{
  "win_length": 512,
  "conditioning": "class",
  "cond_dropout": 0.2,
  "fused_qkv": false
}
Rows from block 3 of a small class-conditioned spectrogram diffusion model, named by matrix and row number. Rows with one number belong to one neuron. Each number is 128 + 32 x the weight over its row's rms, rounded and kept within 0 to 255. All counts start at 0. Numbers have three digits each. After the name is the row's rms in percent of the matrix's.
After each neuron's rows are labels from the 100 clips, of 14976 (inputs lightly noised), where the neuron reaches its highest value: "responds to" is what is common among them. Only what is clearly more common there than usual is listed. The data: two synthetic voices taking turns or overlapping, over music, noise or silence. In brackets: how many of the 100, against the usual share in percent.
# fc1: MLP up (model.blocks.3.mlp.fc1.weight, 640x160), inputs 0-159
# fc2: MLP down (model.blocks.3.mlp.fc2.weight, 160x640, transposed), outputs 0-159

fc1.492 098:138132094160170143106161162163151158115206149163161191177140154137114160171130138121139137136137136151145203148166158119066088157103115121091100079078078108103064135084162128113092171092149087141131157105084113187127153033105133173124110102182179126206153119123200118128123108099084166158152118138090089158132128155100120136125162124129167165134081117177163132136086178131131108127090180100068121110164086090142084123139096087150154127103111110082118084114112121118125129089109088
fc2.492 096:095081026154090126131116152141141114113020129121112157124120132085069083082150160099164114139160157145099126111105161119148156101175128142127129114106165125127116080106088111146119144075125122145166175113153097112139126174125152200090113125129074156172112060097198080073150093179161162082159100117115086131138103133093114155112094088060124111162156165127127106152106145173147097157113110093168104095177118180140192096138101101110118081135161148115097145069115150139184137136121140
responds to: crickets (33 vs 2.5)

fc1.105 112:108113142108143113120105139114163114178126133184115135191111156148099125229149154101152178189103114170063143177124116206104144154143135161131084140171119116165113075102133134078166120049094125116105129137156218094183170109114139150118081147129090131131142117166115104133188121115138085133230125157118066158151120115147123197135075141174202134103113175155100130117101138112142121157134124155113107187141141116112094153102090172160146135124155126149151086120101111083137116158134142
fc2.105 096:128106129096149147125117141099177094155150086154130110100135148085150125180111213117074118124124105161175132116106093142154152144176102080112163110078053087151198130104136130149155183098105127081117147127146144138099146134150097115091083151151169144172188162186093115134117115109068128142076142146132166149166100108143137126130173133113142096143134154129070169178081168140167183111148072146140156109113105110101225123123170186136101065121089151091092110104088057165146133106109088
responds to: high voice (95 vs 38.8); first voice: high voice (91 vs 24.7); background: none (71 vs 33.4)

fc1.187 087:043057131106090067026097127167097121083118127145143068126151143111085149140173161144125119175171155137124144126166180137183156220190151195128122137098103157105140109115171148109121166155115116149061149124086137133128159149165171120117093128165180079183154103135148105134125120175092087149115109131095123145095131147133119152118111138152136133138159121160110130109181129176117120090092142153191117088119036154145071119110156130159112137158126149076168106164107101170135115127133139
fc2.187 088:051128086107150087129189171200148039093067116141111145104123130155065148125138131171131165143130078090110111176119185128017104086132099102084142136123147111138092138150200146145109152162087141138168124108121140097093132153141123131142120137118106161154071158069149100134149120151086106109113140141114109117087160134133131140135161205131109134111114119125097112057170201115110123089081061099127116135097195103144122125052190120123113126114080108134156156118095124124135133115125117
responds to: child-like voice (83 vs 40.9); first voice: child-like voice (72 vs 25.9); thin (high-pass) (59 vs 12.4)

fc1.221 073:155115132091151123143113146174062179101157142184145142211144146144111159191107156148154151106163140143156164115135163165125094165126132138118132128152119116125152145152123177122127139110103128111127134116137120161148086191141114078091083107091125041151117135145153170105100156124150143140174057140094120150091107116169126160181173075246136170166074108143136129097120117134193170157168112132043152103107141114167181120113096167124178082105135140083154129098111142136114092122197139
fc2.221 088:140151095048126122085049137100094155086124116100105098101100135097112127126094098181120121140149175140117181137113162085141109129129127111123143082066082179188136145121089111158115202163131093074164133134131148139091093076136124085084110096157118078117115081116106189057108114122145119146093142106122121130154124139080132126146163140111125143106197130142110116110144145188109069182138178112231141142124151137152044159117188150131095159126128158099131187135157113118144116177078131
responds to: reverberation (74 vs 34.7)

fc1.359 148:067117095130142128120121126135128212197218145176188168175136106127170197139157121146124175169131139148145089167117094160142137133166137093123106063101120164145134121112126146131133130094108085121062148116112118157110147092122097157103147106135149128116160034172101077204095137177132136155131124128147166145162115127147134136131179119176136150167141168145142155114077141120096117115189161138165145142110073164155072112073148150092126143156040120111138134149099126129064149095097179
fc2.359 137:124159136186160097088137135152126156113137142152128126125136134127132189132162094104116151156178144155134144102097108134173165170124147182144142148143135094136132137144115167081111104147146124099161127127102132122130144109078120141165094122101125162158075026104191166086121092148161148108134165130127138146105131214114143057155116135115116143100133164148120139140158128144224111095051213120115145163146125126037161108189227085115166156144161128139123108167192154116165151155135169
responds to: high voice (92 vs 38.8); first voice: high voice (83 vs 24.7); background: none (69 vs 33.4)

fc1.446 089:120151120097122081108124129097155136109134145122149161120119137187118151170117115119135139136131139143122147173124102141144169216140102147101122121107149144117138086118149144084116097106133124102076146118174164094159200141183149161100144105176181134132124061142072072155169147148208098164154055075094117151211133118131117181094155125122135151082109146096130140093183088066118149062195152163111112159131153136140138127088033156123182125182118142094144124102128122132095072081111150
fc2.446 102:085130107146150123141117121116128102135111113141131138139111139050052093141112187134132138111138096082121107110133146140125140167115139095177177148134135077131064110123151111118093137093131082178214163118147106255149218180110163160130148097103125107152111143189101087178113174145119122150111131142183108111144084113119114148157114108121133139096091151130135126175120156107188089088167098096090133176111165084151132158126185136127151138094094128077169207129113099124142110135130091
responds to: music (100 vs 33.7)

fc1.630 101:132142029131153099130128174122083169138146142158169094125166139140160131152146148128155143151141139165138139161141141137123096118132100139049091113070078136106093103098184129117151115112089106094103145100114115136081166097182142100131107120196155118236145114150142130120126141101245119127130106108134109144111117153145121155119179131102134141116122119145158142123162086194114098117079157111113095155056149120079117094086076131157145131097090108097082031130121123062061128116114114
fc2.630 119:136072157172125155093126137142129144122209102117147116121103172117095147149127138046134137128110134155134072143126147113142169111139123079115091098125108155125122134170135108099127105074118136220116113160166129120142147110131090154132113080112164082123000105051104132098145075074121123146138199095055088146164148112138103126156139094121151129161099116111118105121086057172104047101207144103135158107156115144111101149141141107134181142122084143149099130102107151080151157140100130
responds to: reverberation (100 vs 34.7); background: none (65 vs 33.4)

fc1.505 138:109167080158113108127115145145094129150157174122133076152085163147184165153139160147135135144127155097146126128090088151122149159135110117125124106109103177210092094099126157095136143114082087129125171107110171127143188196092174147108114086153144097079128092171176073152063055200069098178151188134069105134151185139093124170133132155113135163205125094125098155106111118111133174132133125179141096132090141165146099121145118114147186094182100103154111121085083114163116130073114144
fc2.505 134:140132128195075114131135134176121123104192083138119083141152095167140155133134170146101146128136149121123140151077120148110182132158174070091108119100135162142111066191104117150146098178175096130122129194147114169088101104135148133156180153122120112108091121115114061068122133088108237114143140107087161185062069121084069171111145131107089126099181094147097125123147101106138100097089089073124078100150115156138081060152131064124149138108126163134140157140128125115140171158150158
responds to: background: everyday noise (74 vs 32.9); typing (43 vs 2.5)

fc1.406 086:135140151134143086068086120126127130120138099135090079137111158118185149108149146148111165165171183189167233137143161152095093138156139203144164157100088106146139093168118136141191155140084101177131144105131157150148141088125147160145192147098076098078147142154145128110140143165104138164170116144104125152074112199157082138157110110181150145112118094190128067102091133147113108126071128140071146186150111128097100128089073102166168123172158178147159137184114138101116111121144177
fc2.406 099:147097150183188126132138141087114126112148121117134152154140123129148146108158096162099149123161128137124182198100129117254143096182118141132136136111108190114131100113116141123124127128074079150084081149056135164128147177101111108115097144121159128097090127123091128126114110168120132144109138135063108160142135130102127118172168094119145104142209129130159089082083119174167128085045131069184161125146102154093120149128178143181148163079121192153126166124172068156174172183121145
responds to: background: everyday noise (67 vs 32.9); engine (36 vs 2.5); thin (high-pass) (36 vs 12.4)

fc1.600 111:144160103176112116120135165113032141129099147118106088156106169148165160165138148163141111140137161129148093130107079127108081150120064185140100139120115138156045095103128137093106100107144114093154160100136116154075180095166170137099119102128076088153148141157138106144087124097087115236129141111131056128123231148105104149111135182085142133176160094124132166120118137157115119153092114118184099105140134147195099102137101095111198145179071098112113103115113114083104101147086133
fc2.600 118:103130131144142136095143136104114124133091123156026114122135089100104083146110128078150101120138104162095107146101094131183171137150173134157131138133100071110108127168117167084159112137122123134100118099182122112100149131086152070158113135112076089100109152167102136130111074122135115165168126141118136124119134133190107092114142138126131116142088134140137091143160185102163102100134058203106095157146130112032053026128139066068141184205145151150202120135157178128129136163141126
responds to: background: everyday noise (90 vs 32.9); engine (77 vs 2.5)

fc1.192 091:110154124111087087132141113114112128106062127175164156109114147154170129139138141117136121171120146093132124145122108159134178189214139138120157177098055154137143108143117146094163065079112156128058142111164148132146131193140134150108110138133154171106083138140035165110164162079156072138162101083108132136169114160162142148118101149132137143126130133124126107075167146122113183092188096158097116118186116136054123092085062176103112072083128138107071139096086081085068139127128144
fc2.192 102:114086138099146140126111158102157162155044134078181101124132128118214032129091130151105120171138092190120109139119139135133150169157121137146135076115114105115093136168135157069114126164125120152180148142153168178145206122153146133152088116193135140082140075131076159120130078125120165117147074128220078135207131129116154129126133074137157133136203120128121140103143124132154139160163140124152135123151143150085128148099122093103165110085121143133124183148112157111199165170105063
responds to: music (74 vs 33.7)

fc1.556 090:124160139157159172156146112030193117160139155172159094163156156120097111092129172098105171097119144088168167145132127176102122139128172093093114128081098174098126074083096142079132157145085098086099162113092166124118143133096119120145128087184124095162110159125137163162151207154122087116144179133160100165209142119150151161158125132150123125131140118232126105120134178106164172207135127155119159096074140126157128140134042152117098108146130136149095143091099169128097148090128143
fc2.556 085:211179118171082140160112106182144120122157106101087129098147104107084086118180116050098104132108100123169184167106101088141129146124162154188155153153070106056108082149152156151102164122106122124151094131135122136122145143120134081148169151126147109116122106172152103146095091157143146090142114183163135093123108109122132112158071127141134125175096147113157124253140107006125087160163117111181101098115121111113130137121178112100152153175116154161139163148160114164164156112153122
responds to: crickets (25 vs 2.5)

fc1.144 112:131124087121137097159146166123148177112137100151139090130098107088131168078133153112155120156130133132143072170139154175149149146167141122124103117103115149090114127136200105109052139079124095095103120094148130199079182152141120171175164138166112163148125124150148058153185097078144108145140148133135127110183168134168161138070159128135164144133128069095137218099147116123137154142140164135108150097148114165070170101109143110081153129129097142111069097071083097073122235087092099
fc2.144 121:110128134148131073120089118117114196152116098135119110137048162135151139053112086119124138127127112153092136188190135124123094127124158136091203100135110125129085158122111123160185135067219131102129162124088150046135142138145110143208187101114149137148130098191120102193114068115121158129085087119114163154161140174151178122133150103154126125178132091099131128122128113123194103109122116123134193155122142162107102068118100092163121163115129121072079113112202116139117107090081164
responds to: music (85 vs 33.7)

fc1.5 125:076117137146142161135128183160091147153131145166172070171133175190161155164178171034127173151165163128175124134115093146084120086214157146108104137109173093173110141136120133107128113094101127077146166116161141111151110133118133130099115115144045085158145107158138158130134142097083163177157163105130096177126137175138165150189152150138168177188104193162135167110137115125132136155161130125110141154173099166189132105136134110166223071088104147144109130118126159115112150137157127
fc2.5 104:135150110101153169117135161138078083140205120154060113129161099093189101116135122048077117141114071161137167156117120142167200147125163121175149127090085122093101105144153176190066159100088133114194147131126116106110157117142108098125111148126221084170144119150127138099125140101051148104167181098156114135170159132116149155133103173153121116152135116132157122184104163107137155128108134166145082194215127135085098119103150169117102109135101108084152151146081123172124139164101127
responds to: deep voice (82 vs 40); first voice: deep voice (76 vs 24.7); background: none (68 vs 33.4)

fc1.165 076:137082131134125085117169175114090163182178173180159146125156128142123138120111181101148113113148113156132080203155120164129179131159180093143134060114158091088100129106141124108136136103125073091168123121114101136117101131112097051101151128097105108061156126153171129141130103082132182156130074108121160160128124143182171148093187105144148161158055143135163189164101219132127123125122139121078160191091113147148141121156081091135156158099099187156124071102108128115118176079105102
fc2.165 088:153114116116148099148136155141098095132128154152074111097134166146165082120101160078114101114065133186142098127103170130155164142110105155150122131134108074127119080132160108162087109106084115139159183111168128160156148144130117030071137120123134117069105110087177149103080185080092107102157144117167134165157151093143131095129110157104152154134238116113093140126117096203111094164124134144166087126078069159164164116173145205113180119172106140093128163134063120125172156086135132
responds to: deep voice (65 vs 40); background: none (60 vs 33.4); first voice: deep voice (50 vs 24.7)

fc1.408 121:121161088153108095034082122076160116108143143107141045136121146162021161134157140126142125167154147184151157155150137131195201212160141189123136118123133086098103087100106099121094154125109124127146140114080123136110133106131120140123145097242140181111145111147170110134127141149109119153148167123135131131116168156147112175121148141139141146128215135127166148099089165067136155166096145139184129137041137127166107123143097086152070103121115103104122161121098120131140096125123125
fc2.408 104:132141154109094144166137133073082114125154114145106175127116120110212174126117105100143126122136098072137137127129143138072161122107164095119114169148083186142142144110144144128144184117099125126114120169121125131142100121151077108121187121072133043253112105157069107135095181141168080118121152106112131147121149120117141130156122141142130098123126154105161145149053092033165122101118102091111140137223179146127055141058138153128170115156139077112121161153138084109103169109138131
responds to: high voice (80 vs 38.8); first voice: high voice (66 vs 24.7); background: none (60 vs 33.4)

fc1.501 128:104117180113127108095097116089118081120158135149178087141156187148103134178138174092159168145151124158151139107174133133132120129137100127093073084104128147127157103116108133116151249143145092126080161136083149135148180187123183072104107097127130108110129093149148090197157151122077086134171106174140184159197152123136167124132130148204164171122143156188164109127136076122105147159170114136143125173153093165110115083156128122099054170125141108127170094131096129152105164109190112
fc2.501 105:118130155194151147158137106128163147151096113102098086113124112109117160118146108091143116124105105106148159092157073148168138176174103105186129101103122186077130104133116088203169054143173136067150170104082153151086068140113109088173141155102137150131051214104114089132115138125092168086118108192164138132074087115144135175088119160166082147073121156112128098142122146140062072076190134075122093165106135096131129128135130120125116087169156131100114137118085084147140124148103090
responds to: thin (high-pass) (31 vs 12.4)

fc1.89 131:138172103142172140136159163153160161150147170194174149154135140150128164146148164144163166154161156180161122154183141151088138163155130148099110120044053126120111108102144117100165133102100120097090135109084138168145160092160146106090111059106126035065107124152104143161147150107125119140159188143117149152110131159166124181158168118137148157169151134158152163104098224122142183146158135164083139179094137112105092087142031147111110099092110109094091076137118129098112139095126126
fc2.89 119:110042130130138109177155161114093079162100187115138194121138088154131145120147157127169109159136122135133052144112147124168215176176122126110118141158182125134131158112068117162186104130193132164123139121129104189138026072121108120161125119083087103148117111112125123139138130187135153135144131146156141158099149138137134100101162115117128125074154149145091143084063126071116116143086128132096174055166053137089119094139054103125125143110176128117097116105123173138133072102123105
responds to: background: none (80 vs 33.4)

fc1.421 091:141183140177128104053116123145142105139181134150157096133142147134117141116148177111153181118160157212149144184178134149102139133218189152124126090116145133110125096118119151108170226151133073110157152121091122152137134084133100124133139124100102052083129145160175096198168113177043138148156069128158156177136155142176144150150161127188163167115130154158189149098137118116137170156131090138125164173124067153178126131125171113110125142164152147131156123100099159147139131094133109
fc2.421 085:160169164117131128145176141077166112153120162143147126146096155147129125083190086147161081194111086091129140126134111139152137155175105066155126068109152166127121086138161124167135125126158138133130105097165086089116132113192159105119128142150143074091121089088169121232148133079068206074181175107120114145115096120153107122155163136113102131135134174111163139059178076125129135137147216149167067073100147163151154106070113136161080110123120115150134099124097131158129103149161116
responds to: background: everyday noise (69 vs 32.9); typing (26 vs 2.5)

fc1.323 104:087158147136161102144145146135071137132127097189101039136181127135171132098131155092119140153169181164146149164181118151146149090134152114097111097121128173109103155118160220129167135138100112140192198105158187120123153083167153137135121148103057149133134161146085156120161131197114123152131120102137137137159088177089098119142129131155177153110097145138149120089126175115118118134048168110208083141156077140135098148097142145193186178151115168108143091130105107120111170114173173
fc2.323 089:122170167165104118123114137163143152094172149136081129131123134112181151166146129043117125139143118121116099114140100118159189109063124141164099157142146136155132184121093151107156126167110108142096068151125136169134094090093139204126123099092122078103072110107083150150098100255110091131098139113087154124123136121142128144128158132147114103142117120136153131095122122029148105094050094110115122097186106129165089173052134127124164147081120208139146134151097127069083151123167116
responds to: deep voice (73 vs 40); first voice: deep voice (61 vs 24.7)

fc1.250 087:157083152197133147134105081098132084139130130138149131127183141125146154176110116095150194160130088090156137125156121144091076118111145096089110110102092150163145098132178161097140129091105125118077138102109144130131125160081137110153144128224177086143118157138135123146159158143160118130172146136141164109185133115146115183164115189200126148161093098131140147063124114114126167170154071185164149093154117139060084126070105202105175186100142133164135137067094119125061183137179132
fc2.250 079:091093157082110177100139119145107111155141117103127074144134094141137088121167136118137094128104139102145117135145204108146143115125128129118190115135100178106154138100158132097142103158152098136120101112165184169095145085158107130183118127090094105120129189173168131188090073198134114142148111202157102106181074134188109078125165087112093145078171144124092083190128161089118091092145106174139170092183164136127120186109137086149123176070141180148158139112133100098154148155077058
responds to: music (85 vs 33.7)

fc1.527 080:127169111096091164089182096162115113130130167157105082154127134135131138099142158161141163137126164096251214163144141154120142143139131118118183145086155177149157066124153114154120120127146143081154125093143158113120098158160147062116095145148108134153150139151150128097085107153116125117142084077124126153172111125151099106188133099135212142108102059148107160123062098151135160122143098139098163146115118125188160173122096161106152131120067134122125110142089155112091085020071156
fc2.527 087:096183134028134155136146108131159141082119155138149177165134167128109165142133129154092128130143112103190223181161144126079105165114146158108128196132142146105122155122112101134150108144155192053133135138123160138100117105167081046063112161124122143139097092108126098110104130081097135100128158159092153192115143181146130139147094181196068146100201178106126149127116139124095075175134141157117102113092156122166118149133196132112129102138161152128087167095095144112167086127145126
responds to: reverberation (71 vs 34.7); background: none (62 vs 33.4)

fc1.591 089:165175131158152112149142170148148111091167160161153077136153168153082143119141149085132110157157145163135137154168089134033066117148167110116105098103104136144177142104138156120112160136064101157071167102105172142158137184081128154112054150149114123151181100196127095142117133175163120131173118120068142175113113124092116155130118097161132177162112199151120110106148212143157095131097152188130118093055109118118105161122134168184075129183141149114145114118084084154134099089106118
fc2.591 104:091204119107111156145107106134134117122152120118117166118159128109097098095116118093146161125139167124137215158116114106141100094140128099166122097120091143158105146193146116127071174157072088211143095148154191098129138077145133191140143061098130119110217152177204055033113111117150131124156119118090148174135125140127136145138122093109117113113062104102116104087108065117193184126104135109129144092088095168144136153093088164109140130083114124135121161111109126088128104159147093
responds to: crickets (30 vs 2.5)

fc1.382 109:106160169130144166171145162156115076126102108156112147151121139173141111169149189115115160145119125141100099183138079175161178112150125170123067144132131097160043072081103167034144116094054060087120153145092124099149217137170133147090112176144130110080119147151077128111169101119112107106154107136090091169185102117128110150195088142150176138099139160118106097125157131133141119129100144119133086185098132134163127143105099118097144080207164145125118076129113113082128113156124132
fc2.382 096:136124128099146167140145159132102112157133049150097046097110122122169159113080120138117131117132064152098144117169075202144148133181127109134133176109129151139165147093120168086165179114095076149074124115075073078128095092082133157161077183150166120098134155165104187160109101165110129161059171172106165125124096162115144139121075136137119112129090111157132133152139144145179145085081110124159096177108116132069174104121165143169121131146104142113135111157041145153149112100090199
responds to: high voice (72 vs 38.8); first voice: high voice (57 vs 24.7)

fc1.604 097:092128214117139123114139166111099157109154158124151134141156144144126191157154139098164143152164137180163102149147183149138121202135117177133132109147137144134121132105108199109158135131154098118142162110125140181156160135167164160120142124108074123022159097146169121183152153141009165192172129135128101174167138134133164147139163137164129163143164127134172158099072121091092131125147070135181118057097136137157108140160154129132151183163109167121169156155102134143165084121185141
fc2.604 103:105110192139139101116109119116109122118099151129168105139149174142159157114129115173119119132162121119136097164117159107126106179123115106150109100144099073133077137151059155130109070133214118057130172139133119067105134115148166078117146106171174155088126128081123195135105085127059085175067119092132162151138099135133112141147160172136124136105124131133118123085163131044088138151137175194034144159041108112165179169154134144122122095096108124089106122124098092105123099164170081
responds to: background: everyday noise (94 vs 32.9); second voice: none (50 vs 20.5); engine (34 vs 2.5); typing (29 vs 2.5)

fc1.567 106:114147107098137082088079101122121142153164154129185115191114158127122144092172191153135154139138122130095108152097187112118186182157156106047090087124117140161103102114131118099153156151141099158119139136073184107180156166087210184116119130148139102113129094138168111150143075143192081142156142142039123163191178149178146170182100152124162155117124164172104120095125137121110155132101153094106133088158116159085101094082109114177137092094151163144107107109101130135060150081124137
fc2.567 088:175133167048068125142130140109109117102164078072163160174156146183147097154149196140191129166136186150159145165124155140082075099104072157100135192138106054150093149092133151105149153122120116144107128092052153137115148124055209137129160131105122134081123108083111142170138138153159117173022142148113164069120145113102112121120116133141190130131107123133149145156156157153137125139125114145158117149121118150115139119132204136144130080175079058145093115122125097126148131097131120
responds to: engine (25 vs 2.5)

fc1.516 071:141100145164126125079122080084144078180133091105077137126173123138154156162140088114131138124156129125157055140153182122098135096159192196128170155118119161163171044171142129144123127157082134116085144101122094122165131089086117072161187173143132057212133142127144119114127161126069115125135169090110132166137187131111078117138165095105101135116158132134155140072155198138152139107128173145076119101140155163093131164138136120084205092169162111138170171084118162092118140112117147
fc2.516 093:155137154155134127154202144129165122091168133158151101149093177117137125154138134155137124118081100151137104118122137114183145127187098086136142100101116100132105083172132164139151117145082122096122061115128125133114168126124118076145171122130111085182101137121157104102156134118076178047172090106142125115102109153118085162135135165156163100175099148134146119120159076157123122108156095148225049127152128138073125164085090136092181116048061100085172098123201170057101145156136152
responds to: engine (25 vs 2.5)

fc1.69 068:108114165173120148119179134149124146136142089097181170141146148128035118119121111086166147156181133207152117127145134203114194174165195162121149105080126122098131156122115094108152133149142130125136127154104133160107132159101168147110130106127103078064151136156030155176159162110151097165182021174140148199155141111144120126114160135172198089164082158125104131110132165155078151128148098160139139122092111156134107107118128141168137101117141125162135119151128071129083099100163120
fc2.69 083:137127140155148110137165135138123083145099147093091123147166124106064130091172177117155156116133162162127135118153114065157162074111091122123164120133183097134099084134143098124080134137137097141182106074144177106144129114162131148139103087140147108072222154207029170083080083088143079115142186135170105156110143072106101108111134165081124121168194093130125107100161134185133174171067173089110124111109108057162138157118137127093129103129103125072123140103131142131144110115140094
responds to: background: none (65 vs 33.4); high voice (64 vs 38.8); first voice: high voice (60 vs 24.7)

fc1.175 091:096112111159161107094141162178141182139174169179151108130161132127136102133133111095119113157119150125105083166161190129123117179129132126096126123116120092101133118062169129114051080126077121103161128108095143141138094126136170151103148059133150085172106105118138019124087060113102080121102111062094092130127094125119100186145177092131161138092103134098114120126115109184133161127121177132146120145158167107208144148102090107120113115134089201091056105123143120122148091082073187
fc2.175 084:171099100104146100118110092057142164076103119110097156122117107129142151131120119107105128110114117130152133113115127094029086191095148169095115116109128122102147122144153098133119115162132097111131183115103139157121117054145124127163083140090115085119080097073133041104177185043081172054211145157102158211079125146150168090131119139088128119109100125126160098118167117208109094125117143093130106049142127154178100108092134139100138110106130113129110126126153163119143082111109114
responds to: background: everyday noise (66 vs 32.9)

fc1.570 106:060162130156213135145195165125091156168187186149127131185127181110147178143136163169152161136147178160128131159141160171070063104094097118092088088111104110140127077107170125094087177107119091092145130108076137157153171149137100117143164103160123094159133116157117115153158107128184128140189033150121113168171151134156130174160145078153190160171180128131171140124179118127132157154100179139118155111104128133120119070143087103120152129111103149089151116128121109108105155090103101
fc2.570 097:134166081068158124155136154044191150140081154137112138118130090132102077158107137133113139089117179206111172127098128100136133132137174145169106095130104108115149146190138158131107116131120144160113134139123153105099114112111133152117083099074216081104177129123183130102119128133194217115157092161097168135129125107105168188118090077153131142125117086126090118145240097081127175146125152139129176071080165181181137118170088135143141155119127155116128143104114148141157109151086125
responds to: reverberation (96 vs 34.7); deep voice (66 vs 40)

fc1.523 090:137174132146178171130120147149129162110146144148194106153115106146109138127081170125177133137130111101142138132129124103117075163123176124076126092124077092109090115116150128125085033096143111094107145111104146247125095164079170135109087118219170122203117089108089128159101096084164147122148223142107121156117113132127078137134099139131153138102145154133144134117120053139109132090162153128112094169116162140135083125070045104163148107132151168098124103090088110108082108111116115
fc2.523 087:145130195048109119154127107143089082151176175129166100124116123123119140141133151081109117164122113123117166106151086136118073023110105143095139099131149137086114156089150141194156127127107124127194167107138113141174121108132114105127091126097114085181044201069152149143145163143061144120164093123166107136168107098107102117113087129132123100077140160132108161180171179142103118041081098155151107099171129151096110131194085165136107104126114104145138088123073140169108120087113134
responds to: reverberation (83 vs 34.7); music (66 vs 33.7)

fc1.114 211:108141150113152110121126138150132147118152144148125151163148138144132139135152137149159156153146160133147174139154155147133151142159149158116123136099150106111144104121174128109097086113112143085113143114134126131151121153156123141141143103134136119091005096216157000005084076067140069092116105099112131138117129128143144148142164094144145150140127152150154139090137111115169173147169216221175174138110129118123141105120124137151164098095139198110117133126124147084092149146140133
fc2.114 181:133142086171184119089113070088117157139080134117115150113106116141146126124169142094112119119147140122133078146154076148101147148114078166158089122109109086114151146091144149111109105079151133132118124085107132111139116147053207124114096129146130163151194077069141243177112072206140044217060116145146130107107158122134149140118121131128122147115114109130155095101117159090144172200131166173139186166141101097141099143164144171138100144100138091140150112131151144132102082153101089
responds to: thin (high-pass) (47 vs 12.4); mains hum (44 vs 5.1); clock ticking (32 vs 2.6)

fc1.286 105:139193058159168127149191174152129154194133154147154176137136149171096127150115132186152167143153142130142084160157186132081125108115054102088079076080077121119102105109105134096122130108103092086070142119093117138108127092096139100090114094181140084150126114125151107154162130134176097140143164143143163166149157147136184146104160170131147158139185110118131152130107153174113157112090163128155124196089095095149127078091049131108117087089093071104113052118102121132108143081101086
fc2.286 115:158101157220131145165125117129086161102167116135137221119118124118169155141139096106120143122111110146135181090131111135096093127129074143149105106173127129122143080121187121076131117169108111160120093150127082163123156130160092157127158101078164130079111122184061208131110143050149040116127094119184096144118144145129139099161101177087144130184122156149156109065070121135128060142118126149114097196155125128134086159134188102099171146082119139158159107132162182088114123124144124
responds to: reverberation (97 vs 34.7)

fc1.16 090:162180095206175130126126156175117117146211158136145122148114146158172128137140126105126134133137161137141116138143108164105140131131166081078098090122111115158090119094094118083085211109071047099147158110054168114096151091055119142110142112125104081056129128161156079148114052150105117126134177127132118147138161134078154144170166190142173168137143158144128132122102149123148170147118175131109123164089159139071072139122136081139181113182102108123123091101097137126147151094068091
fc2.16 098:177132135103149092142188156150094100129164112189122090128096130153202144153108086132160130101137114131116147117137146119174151103126118106141118135160104118109051140122093129118193091133166182186131135135139074111133178152089099137123156159140115084128136126097179047107116158131142165094175128144072056126196103108135076100102140128147130168134224131133157160059119149083107149143109098123195084079188105101088165143079138166134133135112112106131132119112090133180194153123157167
responds to: background: everyday noise (64 vs 32.9); typing (35 vs 2.5)

fc1.220 079:146078119124161108134215129105149141165172132137097135153126160149152169151109140135152145097165149124188112105112163171135101113124103129142074081079123103155108131114114148067107102147047125104130123121057176174138154170137113119081137089124150107070168132185131099159067149077108092141162170145091090177097125145182138144155165079243123168163098107178150150147176090155144115155124167109102140106115084117152145074114147167096165112151139079123148076138092110131094110101140101
fc2.220 082:114075145134118115099113077120169180146075130105104099143144124115163116139150197167156119137142153169201111160095146133136107178104170192157133124114136128101150068148098102139167105097138118122114154105108106175184129076108125141101108169130124128097132114107179096065198173110146119097137070106123127125120136102143159133134135090116151198161230128143136127200187183185141122119091104115152091182144210131183153157128107157172163098131110071119094120108102121154157120162089152
responds to: child-like voice (82 vs 40.9); first voice: child-like voice (71 vs 25.9)

fc1.437 082:083155129101160089146141152101061134129179131136175178140119142166209141134151135142141137157148131122156150153126082133144188132145169126103088115127130144144162175122151179113116161119095123109134174130194154142109153170141130062147127149206147134053124094110171122130114164144129143157122062134097117147130084111097129114135134138164124140157155162143088158105145078006072143089107168175114109033081162179074109150114143127173148119175120110099178088121108151151153148158123126
fc2.437 098:166197135141135097090144105105081157105061119111060105135145140144186132112147153164138105128085131119112105100119136127081139133172081102187165102097147109128084127148146138153097101126123143166162125106154148119112142083124159134139121113051093087105140135160100174102147126156134173124081126129182120095102108091089159109132119120101080175173155107139144137109149148000173148100164133090102122111099165120085091119140077057129104120124115183135149137133108151170158104141141155
responds to: music (99 vs 33.7)

fc1.9 116:132145151170151116130129141183108088122151145149116102124129144155151139149137120140124123135155124147122090138126052122105113142147107101091054111106024201163132141123131189115121186132050133161065127111065157172132149189084104074117083131145115100113161113167063139144149154180111116133143139145063136153098101130103149122138134105153127169171187191132115102118101160181148066116131105156186103070126152134097067104087099164148099148098117127128109103137113080110085129092093061
fc2.9 112:120127114118152150125093100092128168115151137079216138122147155119165158130133124143130200124065164121182100079129060110137105102142141125121145117122087187160153142116120067160140135125114128130154138134085130165142076111172078085125104138175134156106199115198106090184103123123127139132086116147136177123130146139128132129128105094170163136112053136100117115124101083078159154163080137127047184208126117153143119133142106189193077082119200139105112170105109092111118074126092139
responds to: engine (28 vs 2.5)

fc1.204 076:135167136099109121124153130075170096169142119150209061132102109148090132157173130091149134157145152180179168145183150224121122129187108117112121140104144103155125108113152158093106096119071116040107114119074181080213098173105115051125104081141158098185114124116124123179181172148188124117151128114164154169137115116090144167135169139131103135140136119160156140104143161115103147149128171102181127138126131139127165120153048132140135103070126107127151115113134136111142183113181091
fc2.204 092:132175136139118102115149120198154110152109106144166142155110136119112124116151163121127097123189100112147168118152086098097118157137086115131111132115192066148087120130179098163140165103177097072166110083193139165125132106150154071078135143149137113137136148113091164166050127086199037149123138128170090105105108119163156152145191143127138105110145117166122123149165100025040113183093111126058129145120122057130146101157140140091080090161159125121165133139095127126119127104143140
responds to: reverberation (91 vs 34.7)